From a checkpoint of a small segmentation model.
Model: arch unet, norm groupnorm, activation silu, widths [48, 96, 144, 192].
Training: soap at rate 0.0016, 18000 steps, held-out accuracy 100%.
Rows from block 11, named by matrix and row number. Each number is 128 + 24 x the weight over its row's rms, rounded and kept within 0 to 255. All counts start at 0. After the name is the row's rms in percent of the matrix's.
# conv: 3x3 conv (model.decb.1.1.conv.weight, 96x96x3x3), inputs 48-71, a 3x3 kernel for each
conv.29 092 [121 146 121 105 110 194 140 109 145 128 112 128 128 143 146 128 163 128 163 126 105 111 133 171 139 139 140 119 108 152 130 162 113 155 150 152 121 135 135 136 115 171 144 116 138 142 133 150 152 178 170 142 121 171 123 135 115 115 125 104 153 102  86 153 112 137 152 103  48 127 142 142 147 130 127 136 139  90 151  92 145 128 111 111 112  83 123 108 117 110 130 132 143 145 162 147 151 130 109 110 187 121 171 136 120 152 183 150 117 112 121 123 158 135 128 152 114 161 125 103 141 157 120 102 143 135 109 123 108 112 138 127 152 130 107 153 131 114 130  89 145 127 120 166 140 152 128 142 101 118 121 124 148 138 123 136  92 126  85  85 122 112 112 135 132 124 154 115 163 127 136 121 146  97  99 101 102  99 191 175 124 138 122 114 145  75 123 135 135 131 124  74 132 154 141 131 111 138 121 110 106 124  55 110 113  98 130 115 115 146 149 148 162 124 160 121]
conv.30 108 [128 170  99 112 113 136 115 106  91  94 115 114 123 119 134 149 136 151 144 154 132 158 138 154  67 129 117 148  99 118 185 187  71 136 129 108 125 124 133 152 129 142 139 133  92 144 169 104 105 133 158 147 139 149 122 120 139 127 127 142 145 149 145 111 161 134 207  58 143 139 163 145 142 107 118  99 144 140 148 103 137 126 123 151  90 101 132 126 119 129 119 127  96 115 158  75  90 115 131 144 132 137 117 122 160 142 132  84 152 130 136 103 126 129 120 141 135 112  54 123 171 103 118 159 131 118 140 146 126 101 105 120 111 137 129 175 134  91  54  97 121 105  96 138 154 122 110 187 182 133 115  95 177 128 173 148  87  86 130 136 173 138 127 122 108  89 121 126  76  99 165  89 115 132 121 129 105  90  76 126 117 126 151  99  66  87 116 131 150 116 121 114  93 118 108 155 136 110 118 147 141 120 112 118 135 111 132 131 121 129 158  84 155 142 165 102]
conv.31 085 [ 96 113 128  88 128 141 118 129 123 137 128 113 142 124 116 137 137 145 149 126 159 103 124 116 114  98  91 136 117 139 155 113 127 181 152 168 139 131 109 161 128 138 127 113 125 145 121 129 144 137  99 165 141 124 141  99 111  97  98 106 123 111 123 106 149 140 126 143 133 135 133 121 134 154 169 114  99 127 124 111 128 104 105  87  96 101 163 114 119 148 155 139 112 152 159 119 136 140 139 146 115 146 124 125 135 150 108  90 101 107 128 118 161  84 123 117 163 157 150 129 169 168  83 120 146 136 127 126 147 137 154 137 131 111 128 115 134 104 112 153  83 111 116 171 148 127 151 117  95  82 143 170 148 121 130 126 159 115  84  99 146 103 162 135 139 134 133 142 150 138 120  92  74 113  99 107 114 144 124 103 118 136 164 140 173 173 153 119 156 155 133 123 101 139 100  82  91 135 145 146 128 115  83 151 113  90 107 164 132  79 130  64 152 129  94 141]
conv.32 097 [ 97 133 141 100 109 167 103 175 156 132 163 123 156  95 149 101 138 141 123 145 106 127  92 125 176 143 159 107 206 143 121 111 138 113 136 119 109 121 132 127 152 114 118 139 146 127  97 165 132 146 158 153 165 135 130 148 144  99 130 128 170 130 175 126 130  98  98 141 123 130 116 117 110  87 110 127 142 118 147 151 170 150 128 126  68 103 154 126 124 115 126 151 105 113  93 139 126 122 110 107 160  68 138 115 127 150 113 170 146 107 124 145 170 139 131 108  99  99 133 128 119 133 122 101 104 152 128 103 127 137  90 114  92 167 159 136 120 141 124 147 113 191 128 113 160 181 148  89 135  63 116 157 138 102  88 135  86 135 128 114 112 115 118 123 125  94 107 142 110 117 112 146 115 128 154 107 156 136 149 154 123 147 133 120 156 141 124 160 130 137 184 115 141 140  97 106 141 143  98 122 139 138 137 177 129 127 137 131 124 119 125 155 129 101 181 113]
conv.33 100 [119 110 108 121 114 145 159 131  82 134 118 129 103  91  77 118 106 134  94 101  94 164 159 158 163 132 116 127 115 101 116 140 139 161 143 142 128 137 113 145 156 121 115 118 104 144 180 116 140 101 115 118 147 138 118 133 141 130 140 122 121 175 121 123 137 131 105 115  89 141 106 140 144  96 148 129 126 156 137 159 130 131 154 134 151  88 114 135 127 112 127 134 125 134 128 124 121 128 107 130  93 136 125 118 162  97 121 113 100 146 176 105 127 129 162 105 126 119 118 136 157 104 123 146 138 101 116 132  85 121 123  84  94 137 126 125  91 116 160 140 136 181 101 127 101 109 115 141 151 127 126  77 107 154 127 131 143 191 127 149 139 143 138 117 141 127 126 155 126 139 147 102 137  43 118 150 121 135 143 130 114 107  85  92 142 134 130 116 128 126 119  70 102 120  92 144  85 109 102 156 113 132 124 122 113 137 113 133 160 125 139  95 122 117 134 181]
conv.34 105 [153 105 107 140 131 139 131  98 148 139 116 112 179 147  88 125 170 150 100  95 116 120 120 101 165  83  92  69 148 123 137 122 171 136 124 110 116 141 125 139  97 127 115 130 164 141 105 125 104  83 108 157 102 180 132 173 141 111 143 132 115 144 118 109  94 147 129 109 134  84 111 123 101  99 143  93 154 103 155 137  77 135 150 133 111 155 112 149 194 104 138 115 121 189 127 123 155  90 115 102 104 119 108 141  93 129 127  98 119 142 176  96 152 144 117 122 139  86 141 103 115 124 148 159  87 148 135 135 141 150 140 126 139 163 131 122  96 122  93 142  72 154  99 110 101 160 118  94 114 147 105 131  96 127 137 144 166 138  80 126 148 134 127 112 112 126 126 117 110 144 108 141 104 140 135 170 120 177  99 150  93 103 131 126 128 156 113 131 134 148 123 145 121 154 143 115 140 109 104 102 128  97 103 122 122 184 147 150 123 164 139 115 144 139 119 132]
conv.35 102 [ 98 110 139 169 108 110 141 145 103 129 120 153 162 145 112 119 114 124 101 134 121  89  72 178 130 113 140 147 111 104 107 110 113  91 126 128 125 131 124 134 116 139  94 148 174 142  86 116 138 152 107 161 158  95 103 162 147 129 142 125 131  92 116  99  95  90 130 166 110 123 155 149 126 118  98 105 218 158 117 140 111  94  99 164 107 169 150 114 146 102 108 112 124 142 112 136 105 125 133  70 130 135 125 137 120 120 131 130  90 148 137 120 146 170 102 132  80 137 181 149  92 141 160 107 151 115 150  77 116 134 168 145 132 178 136 138 103 186 130  90 107 147 133 103 120 123 137 127 152 123 125  85 119 182 143  96 115 106 149 141 130 104 107 113 155  81 106 108 137 127 138 162 153 123 111  91 109 132 172 143 113  98 111 103 131 121 126 140 126 128 142 118 141 138 133 129 127 118 138 145 126 113 138 141 122 126 148 127 131 103 125 117  98 125 137 196]
conv.36 094 [123 113 155 103  72 152 141 144 122 132 128 105  80 161 105 119 121 139 154 171 115 134  36 124 126 121  71 105 108 141 126 161 147 111 121 130 118 107 137 144 116 108 119 115 123 141 132 130 107 144 127 147 118 148 157  90 107 113 123 151 108 141 138 100 144 130 106 105 148 109 115 159 150 123 159 150  76 146 165 125 160 152 166 124 124 154 130 121 122 154 125 118 134 138 117 149 105 122 127 127 113 133 116  41 125 143  97 124 133 122 128 171 130 141 142  90 122  54 100 143  75 194 141  88 179 127 127 159 158 130 141 115 116 157 134 135 123 118  98 108 182 109 115 128 128 113 134 137 194 122 122 138  88 145 120 142 138 123 150 108 138 102 121  96 123 130 126  91 117 152 132 165 117 141 107 111  98 137 130 126 146 126 119 141 109 114 124  79 131 156 138 126 131 110 124 127 130 132  89 101 134 105 159  75 105 177 110 137 132 190 132 155 104 100 144 145]
conv.37 098 [124 122  91 118  96  85 158 105  98 116 118 104 105 126 134 122 174 163 139  98 124 118 169 147 112 128 120 119 147 112 130  94 184 152 143 121 136 112 149 150 122 123 123 137  83 152 106 134 124 138 111 101 162 117 108 126 160 149 108 155 117 111 125 141 117 124  54 109 168 124 108  92 101 114 152 122 127 114 112 100 145 111 101 117 136 133  80 101 149 123  89 164 165 121 106  89 101  92 116 173 124 121 117  97 134 143 123 120 131 195 136 136  92 160 151 112 119  83 141 157 147 144 148 104 140 130 123 147 136 158 112 127 149  94 126 105 159 156 132 167 159 172 150 117 142 103 139 135 145 113 140 120 157  95 111 119 134 104 141 131 108 143 129 178 115 120 124 133 143 119 153 158 105 185 136 121 122 110 132 113 104 117 144 120 138 117 124 110 140 111 116 122 176 155 109 132 170 141  98 123 113 122 136 100 139 112 114 108  87 142 171 130 140 138 148 122]
conv.38 100 [128  87 101  83 132 196 144 137 173 114  91 105 170 131  76 109 124 144 141 131 121 168 155 142 131 148 165 135 106 103 107 127 118 120 108 103 101 121 137 101 126 124 102  79 137 147  95 132 121 117 156 140 168 169 150 135 120 122 159 125 133 107 117 115 135 143 137  93 106  99 155 112 135 149 156 154 164 107 127 102 122 162 137 140 166 128 167 121 165  84 139 152 132 125  96 124 161 120 137 141 102 142 135 102 114 128 110 140 122 146 146 177 121 117 155 106 109 118 124  54 160 140 150  86 133 122  95 145 116 114 109 106 103 124 131 147 146  76 133 130 115 127 135 138  96 113 153 113 125 142 129 121 143 124 157 108 128 153 103 143 175 144 143 135 140 144  71 106 112 122 126 139 152 143 137  80 103  82 179  94 132 123 117 147 150 147 125 118 131 108 134 103 129 138 125  93 136 136 131 169 112 126  92 156 111 156 147 143 133 101 102 121  92 122  64 149]
conv.39 104 [133 148 109 174 122 133 180  70 185 100 105 121 127 137 166 168 114 154 141 138  83 144 135 146 155 123 129 156 118  79 124 173 170 135 121 118 151 147 157 128 116 108  96 138 146 143 139 131 121  59 122 137 110 152 129 136 121 107 132 123 125 130  98  88 129 120 145 117 136 145 154 152 137 142 109 120 168 156 131 140 124 118 125 133 109 134 143 145 145 132 104 109 101 126  94 117 131 130 116 150 125 124 159 110 145 143 161 122 148 112 179 152 117 139 171  97 106 118 120  99 100 114  84 116 180  95 133 111 129 120 133 107 126 108 118 119 160 165  94 133 113  93 104  92 112 140 153 150 164 147 117 104  91 141  97 146 146 135 138 141  99  73 134 157 120 126 108 119 120 118 160 135 138 146  72 105 137 146 141 165 142 105  96 119 158 166 164 116 125 154 167  78 114 127 137 135  87 126 106 124 136 167 150 109 123 140 138 127 141 165 127 150 114 126 148 153]
conv.40 101 [160  71 184  97 137 113 115 114 168 127 110 164 137 177  92 146 133 108 135 138 129 136 166 155 101 137 160 128 156 123 135 124 129 145 115 160 141 137 106 119 125  98 151  86 117 134  90 154 127 149 149 122 143  92 144  87 125 128 127 107 143 116 155 121  78 145 165  85 120  99 119 156 130  86 173 127 164 121 134 109 180 111 125 118 114 124  89 107 125 119 143 143 144 112 123 118 123 135 107 137 125 188 177  76 122 138 147 108 158 140 139 119 140  89 131 120 100 132 144 112  79 126  92 157 111 135 130 124 105 129  78  88 104 130 148 114 103 126 123 149 116 105 150 142 138 151 107 101 124 105 128 113 107 131 121 158 138 161 134 151 164 170 127 101 123 124 155 142 161  52 111 129 102 146 114 101  73  80  86 130 122 122 138 107 129 140 112 106 131 142 121  89 122 127 128  98 133 119 123 133 116 168 133 127 113 140 112 124 130 109 140 134 208 146 127 122]
conv.41 100 [128 109  84 133 113 103 137 104 122  98 141 146  79 108 151 124  50 164 132 103 132 150 178 179  92 125 143 111 165 144 115 177  92 156 136 127 125 149 137 138 117 154 143 152 135 145 160  99 130 135  98 123  75 139 126 101 155 163  86 143 126 123 121  98 162 118 113  87 107 106 130 110 128 150 109 145 132 105 139  99 110 125  72 119 139 166 173 110 143 125 118 114  85 136 138 146 132 124 111 135 121 108 133 139 130  96 108 129  74 153 114  98 119 112 140  88  84 105 128 110 158 160 153 157  94 140 129 152  93 156 151 147 138 151 125 120 158 152 109  93 116  92 157 108 101 130 101  90 156 134  92 125 139  95  93 103 140 117 129 111 140 164 155  96 166 129 109 156 126 127  89 106 138 134  70 182  73 136 155 138 118 100 133 114 103 140 126 131 112 154 142 134 127 149 165 143 144 150  84 134 120 101 113  82  97 117 126 120 127 130 127 122 127 143 129 129]
conv.42 104 [148 132 145 158 195 126  94 141 162 145 107 129 125 123 151 141 154 138  71 103 113 121 143 122 122 107  95  80 121 121 124 134 147 142 113 127 130 118 101 115 125 103  92 148 106 126 139 107 114 147 100 132 118 122 112 115 126 142 109 108 127 153 117 120 156  98  89 134 169 108 128 149 135 130 152  96 110 108 100 126 140 127 168 122 124 171 134 122  98 156 124 113 127 136  91 147 139 103 119 111 137 160 113 103 133 114 142 128 171 141  99 106 127 147 129 103 132 160  79  92 156 128  81  89 164 114 129  75 134 158 151  99  83  95 133 124 122 121  96 140 173  60 138 130 144 119 128 118 160  96 105 155 130 145 143 138 114 166  86 135 132 136 103 148 111 123  98 109 132 110 148 149  68 142  87 112 129 100 126 160 132 140 128 152 103 135 134 118 116 108  98 113 137 130 163  86 115 126 147 118 127 132  93 121 113 133 101 150 127 114  87 183  98 104 160 162]
conv.43 101 [140 111 134 151 156  91 100 103  83 113 144 126 120 129 130 141 126 114  97 102 153 138 154 103 148 125 139 105 120 100 120 134 115 120 168 180 134 128 152 149 148  95 112 114 155 127  91 142 116 172 184 102 112 111 117 152 136 115 154 137 140 116 130 117 127 171 102 121  94 138 118 122  89 110 166  98 103 135  86 143 127 131 131 149 114 161 133  96 169 125 111 115 137 120 130 128 118  89 144 112 162 113 111 143 136 160 161 145 146 155 145 133 154 118 134 167 119 146 134 100  89  74  65 113 204 145 137 120 143 103 133 107 133 145 150 128 104 136 156 118 125 119 126 129 161 120 113 138 119 116 160 107 130 157 149 158 130 149 115  83 124 150 127 108 116  94  84 123 108 141 105 157 136 146 150 113  86 144 121 127 118 120  99 104 136 139 129  98 125 154 124 124 158 103 122 113 121 109 152 131  98 159 163 128 150 127 101 124 117 132 156 132 147 148  71  80]
conv.44 091 [131 106 119 119 113  74 138 114 137 123 139 128 133 127 105 138 119 169 161  73 137  90 117 105  82 125 135 145 106 149 183 165 124 126 125 142 136 162  97 124 103 111 137 130 134  99 143 142 151 141 117 126 119 119  92 136 150 162 133 153 180 131 140 144  56 152 160 173  69 134 128 165 166 108 127  96 115  89 115 155 126 112 135 183  92  84 137 157 126  60 133 122 132 131 130 139 123 136 144 145 135 147 118 160  46 107 145 150 149  77  88 127 126 175 121 139 106 148 111 146 132 147 117 165  94 161  90 164 107 132 149 120 158 106 169  89 100 154 125 110 148 133 115 134 113 119 118 135 129 103 116 106  73 123  91 129 125 133 179 130 127 104 134  85 135 144 174 135 111 142 119 110 158 162  90 126 127 154 112 122 114 119 141 130 153 117 103 116 106 135 120 117  89  91 131 161 182 122 137 152 129 147 204 171  97 136  99 122 130  70 162 141  98 120  57 125]
conv.45 097 [118 133  89 142 138 164 150  68 115  82 137 127 120 116 141 119 134 137 150 144 101 164 116  86 137 121 147 146  96 103 124 153 138  78 111 125  78  92 160 112 108 114 123 113 144 135  96 103  85 117 116 102 134 123 114 130 140 117 152 125 121 156 137 138 166 136  99  70  98 114 111 135 113 139 112 114 147 114 129 104 109 108 150 139 158 143 152  98  92 150  87 139 173 115  96 134 113 133  97 113 114 156 115 120 131 107 120 127 137 135 132 164 180 102 113 157 125  93 133 154 114 194 109 141 122 103 102 124 150 133 157 139 125  93 123 119 190 131 110 137 133 128 158 131 113 122 137 115 132 140 132 103 134 145 145 118 152 156 114 165 119 134 144 147  79 124 117 107 143  74 131 120 127 122 134 116 113 122 148 126 121 105 118 130 107 140 131 134 143 104 167 108 113  52 170  62 120 113 124 142 137 137 103 108 114 135 134 173 120 108 140 166 139  65 139 124]
conv.46 100 [159 125 116 137  79 133  99 143 169 150 114 106 109  94 140 101 130 127 143 141 115 144 145  85 109 151  83 101  74 126 119 127  71 159 116 107  97  93 152 114 101 108 136 133 112 122  98 150 117 115 136 143 158 118  97 130 101 118 182 138 126 128 144 117 125 133 138  93  64 135 123 123 128 107 137 151 120 128 142 160 119 109 140  88 148 130 134 140 103 178 137 113 107  99  86 180 115 113 149 163 135  98 148 144 151  97 133 109  89 146 120 117  73 102 202 146  92 116 132 127  94 136 123 139 153  65 128 154 110 114 144 109 160 140 125 119 143 116 140 154 107 107 120  93  95  94 160 123 134 151 151 113 135 116 130 129 144 119 165 119 137 103 111 113 116 136 147 148 133 176 157 155 157 121 162 124 133  94 114 171 107 112 133 111 126 126 125  94 116 140 117 109 108 144 133 129 117 116 146 110 100 106 163 125 105 141 131 119 144 120 173 100  98 106  72 166]
conv.47 099 [115 125 121 142 127 171  90 149  93  64 138 172 112 140 139  88 101 132 110 146 101 153 156 136 141 114 158 149  78 132 143 145 140 140 142 127 165 137 128 160 170 139 133 152 144 143 146 139 160 153 129 140 143 159 132 165 117 115 127 148 102 133  99 108  94 127 113 131 145 106 110 132  95 133 148 146 169 116 126 140 144 135 121 126  95 125 140 102 106 116 111 122 150 107 128 128 123 188 105 136 129 133 141 113  89 111 124 129 130 139 135 130 214 127 117 214 118 112 100 133 127 103 113 127 127 126 112  95 132 120 134  86 169 114  85 114 143 115 170 147 116 124 162 121 129 128 142 147 175 139 155 125 172  80 146 124 132  99 142 108 106 118 144 140 109 126 117 127 130 131 148 110 122  94 115 145 141 135 132  73 182 102 117 147  55  94 135 147 144 127 162 147 114  76 140 118  87 102  75 125 124 138 129 137 117 108 124 124 127 123 166 151 123 101 129 146]
conv.48 103 [105 142 123 135 115 123 142 122 101 113  98 164 114 138 142 129 129 114 178 134  96 179 133 156 174 142 111 178 140 155 133 150 144  77 133 127 114 152 125 148 144 127 113 116 106 117  86 162 135 163  68 100 152 145 132 115 100 139 149  99 145 161 140  84  92  82  94 147 100 135 133 141 154 117 112 130 137 171 104 124 140 104 101 153 138 160 105 146 119 145 130 110 107 108 114 107 105 152 130 132 122 137 138 131 143 141 125 133 143 103  77 138  63  86 151  93 109 166 143 124 121 148  88 118 137 107 168 114 118 136 123 167 101 122 145 118 140 124 141 109 139 150 116  60 127 102  70 132 154  91 136 118 127 159 104 106 136 170 145 117 130 123 132 161  86  80 133 156 125 113 144 166 122 162  97  93 128 127 154 147 136 112  88 108 106 142 121 131 105 147 109 131  99  96 146 123 127 125 115 158 114  89  80 118 146 108 140 125 163 148 113 139  94 106 144 123]
conv.49 085 [152  88 125 135  97 139 175 131 130 120 141 123 141 126 120 135  92  98 135 158 117 139 138 123 120 114 127 151 133 131 132 130 126 153 150 150 131 123 124 137 114 128 138 141 167 104 128 148 118 108 129 134  97 164 135 122 148 154 119 129 134 151 132 105 115 131 135  82 104  94 144 115 149 174 155 127 146 181 139 125 135 164 133 141 147 114 136 119 129 135 138 137 137 109 127 145 105 115 134 148 129 143 106 134 131 118 130 171 143 106 168 144 119 153 131 122 150 135  93 134 166 110 132 152 165 138 164 124 149  91  78 112 153 155 123 127 119 125 138  91 150 123 149 156 127 130 142 166 136 192 156 123 135  93  56  83 135 103 113 156 116  73 157 133 150 124 149 148 124 125 140 130 108 115 125  95  93 175 148 148 124 107 124 109 126 133 152 147 154 155 156 132 129 126 172 142 126 115 115 161 130 124 148 141 167 124 153 121  80 125 131 142 134 164  97 136]
conv.50 097 [ 97  89 144  35  74 162 154 157 160 182 111 134 142 114 155  62 106 124 122 148  89 136  66 145 111 143 114 150  97 102 112 120 126 115 139 112 123 149 117 114 140 119 153 139 106 108 150 118 104 130 138 118 109 143 151 100 131 125 115 123  86 112 146 130 100 158 148 117 115  92 105 126 148 155 123 147 150 125 127 149 136 130 153 169 108  95 146 136  95 120 130 133 101 141 137 149 120 142 132 117 104 114 108 126  81 146 135  94 133 127 143 154 143  83 139 135  97 105 152  92 123  90 131 134 123 124 132  91 101 147  81 131 170 106 124 158 120 104 172 121 132 164 153 142  99 136 123 136 116 135  89 109 115 123 132 180 174 126 146 146 126 140 145 101  97 149 113  98  85 166 132 137 126 155 105 130 122 144 147  88 104 101 113 121 162 141 107 134 112  92 136 123 124 146 113 148 146 142 129 138 150 130 150 103 142 124 134 138  71 132 137 129 198 111 184 119]
conv.51 098 [150 128  96 135  68 143 108 157 108  74 137 103  86 148 150 137 126 144 127  71 109 138  92 140 105 128  47 116 123 156 128 123 113 179 102  90  87 159 120 125 113 116 121 159  93 112 139 128 146 126 109 123 127 137 111 112 159 133 161 141 123  92 138 112 117 110 122 145 124 130 164 100 127 112 140 100 100  96  98 166 130 131 116 155 108 136 152 103 138 132 136 152 128  50 111 139 158 144 120 120 131 114 146  95 133  98 100 147 148 149 134 105 149 105 145 174 124 118 160 150 115  89 120 146 159 152 150 126 158  88 114 118 121  87 160 135  99 110 141 126 116 118 158 139 136 114 137 129 116 150 148 120 151 147 183  90 153 118 133  93 142 136 133 125 110 121 128 155  85  74 124 106 116 125 112 156 123 109 174 146 112  97 114 104 133 111 115 129 120  81  95 171 110  94 131 121 111 129 129 148 144 125 175 160 113 126 101 125 120 111 125 132 166 133 194 120]
conv.52 102 [103 106 128 131  80 171 146  82  86 137 131 153  72 113 150 109 160 118  82 107 150  92 173 121 130 154 107 126 141 156 167  93 125 116 138 143 148 139 127 110  97 136 140  89 108 111 113 112 121 125 126 116 134  96 108 142 103 118 119 152  95 125 114 130 173 106 105 138 149 110 102 101 144 130 122 170 148 113 115 116 132 143  89 157 125  58 135 161 159 152 140 148 114 134 140 160 130 160  90 101 127 114  78 117 134 136 153 163 110 137 142 127 113 141 120 131 182 108 128 101 141 136 132 113 105 116 128 110 119 106 141 148  92 134 127 121 174 143 154 122 149  96 144 134 117 136 106 103 143 127 129 160 140 122 116 125 144 123 128 126 132 132 174 137 127 141 132 110  85 131 129  98  94  98 148 157 158 144 101 144 126 138 145  90 149 111 137 145 131 145 156 139 110 125 147  93 141 125 139  93 124 167 116 173 168 158 139 125 110 103 151 171 159 123 117 119]
conv.53 096 [117  86 152 122 143 107 125 121 179 118 111 126 127 116 134 157 114 108 111 189 129 157  72 105 161 137 143 156 119 118 131 186 106 130 123 107 114  58 107 103 131 103 144  79 140 111 139 125 122  96 122 135 138 128 142 121  90 146 150 125 149 133 137 153 142 121 100 110 111 153 116 114 156 114 103 132 152 159 156 176 149 135 109 135 122 109 141 135 125 144 112 137 146 109 112 123 138 148 133  98 123 121 100 125 130 144  90 133 119 161 125 110 109 114 127 112 167 151 103 141 100 131 123 113 159 152 124 100  84 123 187 116 106 144 116 134 108  99 130 148 124 163 152 150 142 112 117 146 128 134 141 113 121 155 137 123 113 135 158 106 155 130 144 145 131 154 102 131 122 139 125 119  93 134 130 129 167 121 117 150 142 129 131 113  96 102 144 138 107 160 151 122 133 100 140 177  79 116 140  90 134 141  66 124 107 156 124 123  71 118 146 115 131 139  65 101]
conv.54 100 [128  91 137  93 117 171 129 134 101 164 152 185 126 126 140 143 131 123 126 191 128 127 125 106 132 171 107 109 122 156 117 168 138 109 128  93  96 107 110 134  58 107 129  84 132 144 125 140 137 131  89 167 136 168 114 159 111 154 162 144 139 114 142 112 103 122 136 125  98  82 120 118 145 131 142 157 101  99 151 116 123 117 123 156 174 135 134 113 111 126 141 116 148 138 137 125 120 143 121 170 139 114 114 173 145 130 148 171 149 109  97 132 100  68 109 144 123 122 132 112  97 128 142 122  91 130 153 128 142 153  82 117  89 116 121 116 122  92 151 140 159  99 126 129 114 123 115 110 147 113 124 149 126  80 187 136 169  83 109 127 158 108 129 108 125 115 142 134 119 138  99 173 140 121 165  76 167  89 166 129 159 125 103 155  74 105 105 124 128 138 113 106 129 113 161 143 105 151  99  76 113  86 185 111 111 130 136 106 142 128 135 139 126 135 118 104]
conv.55 095 [117 134  80 114 123 130 141 161 139 121 107 139 133 138 104 128 140 142  90 128 132  89 113 146 119 168 118 105 126 120  92 131  94 137 128 130 119 129  93  92 145 114  99 130 121 123 106 143 134 150 123 130 137 126 150 118 183 168 101 138 100 135 139 130 110 128 133 107 133 136 118  89 101  80 113 110 152 151 115  97 126 145 146 172 162 144 160 129 103 158  80  99  92 129 134  76 143 115 139 129  93 139 114 101 125 170 169 180 125 157 158 127 181 137 112 168 143 127 111 200 126 182 123 115 160  92 142 108 154 141 155 169 143  69 102 145 171  97 125 139 130 130 115 148 133 120 128 160 155 104 125 138 126 102 211 102  98 167 151 129 115 135 105 110  92 110 126  79 156 134 104 133 120  97 123 133 148 127 126 152 154 152 152 119  74 150 121 136 131  91  99 112 120 124 110 127 121 112  99 150 149 139 156 159 106 128 142 137 132 159 134 153 161 167 155 134]
conv.56 093 [134  75 114 126 105 140  91 142 135 147 117 115 125  94  91 111 127 104 155 157  99 148 124  95 178 185 153 142 112 133 128 119 149 164 138 114 121  92 128 159 144  95 118 118 143 157 118 134 139  99 133 143 111 110 109 127 135 133 126 115 152 133 113 111 103 113 104 159 130 101 136 123 131 137  89 132 120 135 116 150 150 120  78 107  86 121  96 108 130 150 115 107 141 104  78 107 155  84 143  77  56 108 117  76 116 119 104 154 147 121 160 158 143 145 133 154 126 122 109 115 112 177 126 131 166 130 135  86  91 143 119 134  70 128 151 113 156 117 149 142 150 170 104 136 140 118 128 133 111 169 128 117 147 111  78 133 113 116 114 105 132 158 112 118 160  90 153 174 133 168  93 148 115 165 112 124 140 137 154 161 141 129 137 146 101 131 109 151 112 131 136 139 120 160 121 160 126 104 128 162 184 128 101 126 154 113 148 140  89 132  96 138 149 107 175 137]
conv.57 094 [119 138 120 137 176 123 157  93 148 139 142 133 121  67 132  97 129 112 128 105 113 114 154 135 111 132 104 152 101 159 126 151 121 131 109 114 138 157 139 151 100 138 125 103  95  95 122 104 140 139 125  85  92 134 132 105 109 118  96 140 135 117 131 118 114 128 136 148  68 166 126  98  87 107 145 147 139 116 130 125 152 147 106 137 118 101 136 114 140 127 123 130 114 102  94 118 101 151 111 128 128 128 133 126 178 112 152 145 137 117 140 110  81 168 104 120 129 127 104 127 144 104 133 113 145 164 147  95 147  84 155 134  92 137 142 105 148  88 129 143 165 125 156 105 125 142 178 138 129 135 149 127 154 124 111 157 124 138 130 119 126 148 121 146 152  99 126 153 120 148 155 142 114  74 146 116 176 104  94  79 109 127 127 134 143 106 109 131 122 109  77 119 154 150 138 158  88 155 124 180 149  94 141 115 110 119 126 119 110 171 138 111 153 133 146 144]
conv.58 104 [124 132 146 125  94 172 110 118 109  94  86 168 140 102 142 121 134 145 127 159 165 151 160 130 130  88 114 127 111 107 142 154 140 153 146 142 168 111 121 103 103 156  96  95 112 133 123  85 155 146 145 102 140 121 154 112 136 138 105 100 130 150 119 143 130 140 138 138 119 162 106  60 100 163 140 147 116 122 130 143 148 113  90  99 106 110 107 106  90 129 146 128 129 149 145 125 119 127 113  86 146 125 120 169 135 109 135 130 142 128 120 163  92 104 137 116 138 157  74 119 171 108 129 141 160 111 132  95 141  98  84 125 125 111 128 131 166 128 174 119 176 144 120  75 145 118 119 103 173 127 118 150 108 137 153 140 140 117 111 125 147 135 144 129  87 135 128 121 109 115 140 146 156 135 153  94 139 121 144 133 130 116 124 118  79 100 135 124 146 112 132 177 126  76 134 117 154 108 140  75 153 119  88 124 133 126 129 134 140  94 130 126 129 117 103 164]
conv.59 094 [118 110 140 108 145  95 133 139  82 182 151 167 133 119 143 114 155 112 107 113 141 144 161  97 134 128 150 136 149 143  95  93 120 134 112 115 123 129 129 143 151 105 102 161 102  92 146 151  92 155 140  91  93 108 157 148 120 131  96 134 103 129 113 108 122 131 138 109 144 151 103  79 131  98 161 109  91 160 112 137  94 120 108 110  99 131 146 150  95 128 111 123 136  99 118 122 123 152  96 118 140  97 127 143 119  97  49 162 104 123 126  87 144 105 149 119 103 141 112 134  86  98 149 108 156 109 160 112 111 106 121 135 131 141 142  95 140 149 109 126  97 122 157  64 111 129 111  88 104 147 129 114 131 130  81 123  84 117 145 133  69 149 101 129 114  80 149 145 140 141 123 153 120 144 119 136 139 140 114 179 118  97  96 127 141 102 106 125 142 167  84 147 121 131 131 112 121 128 113 120 155 109 132 165 138 146 136 138 126 115 170 116 120 138 122 118]
conv.60 099 [108 143 114 126 128  85 136 117 113 124  99 117 172 150 147 114 123 149 106 146 135 102 118  95 164 108  95 109 127 161 136 134 135 111 142 139 142 130 118 153 140 133 133 193 110 180 134 104 123 105 124 109 122 142 151 109 130 135 116 148 153 130 126 118 150 132 105 116 109  98 148 107 127 104 128 118 166 140 105 145 144 144 119  99 150 121 122 114  84  53 130 121 113 118  96 107 124 140 148 130 142 160 175 127 141 128 150 130 152 131 152  90 137 105  84 179 108  65 129 124 116 115 122 141  92 130 133 118 101  98 126 123 115 131 143 144 111 126 128  94 119 165 123 154 116 145  98 129 106 117  76 109 143 134 107 134  80 149  82 106 159 144 109 120 128  85 142 137 166 101  83 126 139 106 133 131  92 164 106 148 108 102 131 126 142  98 134 135 121 109 163 168 119 127 121 159  88 128  96 122 148 140 111 141  97 168 125 148 151 102  95 139 193 100  82 129]
conv.61 105 [ 72 191 150  99 150 105  93 116 102 148 143 131  97 133 145 137 131  96 103 111 128 130 122 122 126 169 135 133 115 115 152 155 137 120 112 121  96 137 130 104 123 149 129 112 127 136 116 135 126 141  79 137 142 152 136 122 115  89 125 129 124 143 135 103  62 159 105  94 150 161 127  99 129 115 147 114  78 121 172  97 122 109 126 149 127 110 142 114 147 146 102 111 107 126 172 101 141 106 125  98 116 146 159 111 148  94 101 146 150 165 144 168  82 155 160 127 113 111 159 132  88  87 131 113 204 120  68 120 120 111 131 112 124 147 106 146  76 127 140 199 120 146 121 127 116 137 101 124 133 131 106 156 123 115 123 143  97  80 125 102 121 130 130 156 155 100 146 135 133 137 106 137 140 143 148 140 118  86  94  96 141 153 132 109 145 131 127 121 136 124 139 103 150  93 143 126 141 133 130 100 158 153  69 143 131 143 100  91 172 140 119 134 152 154  89 131]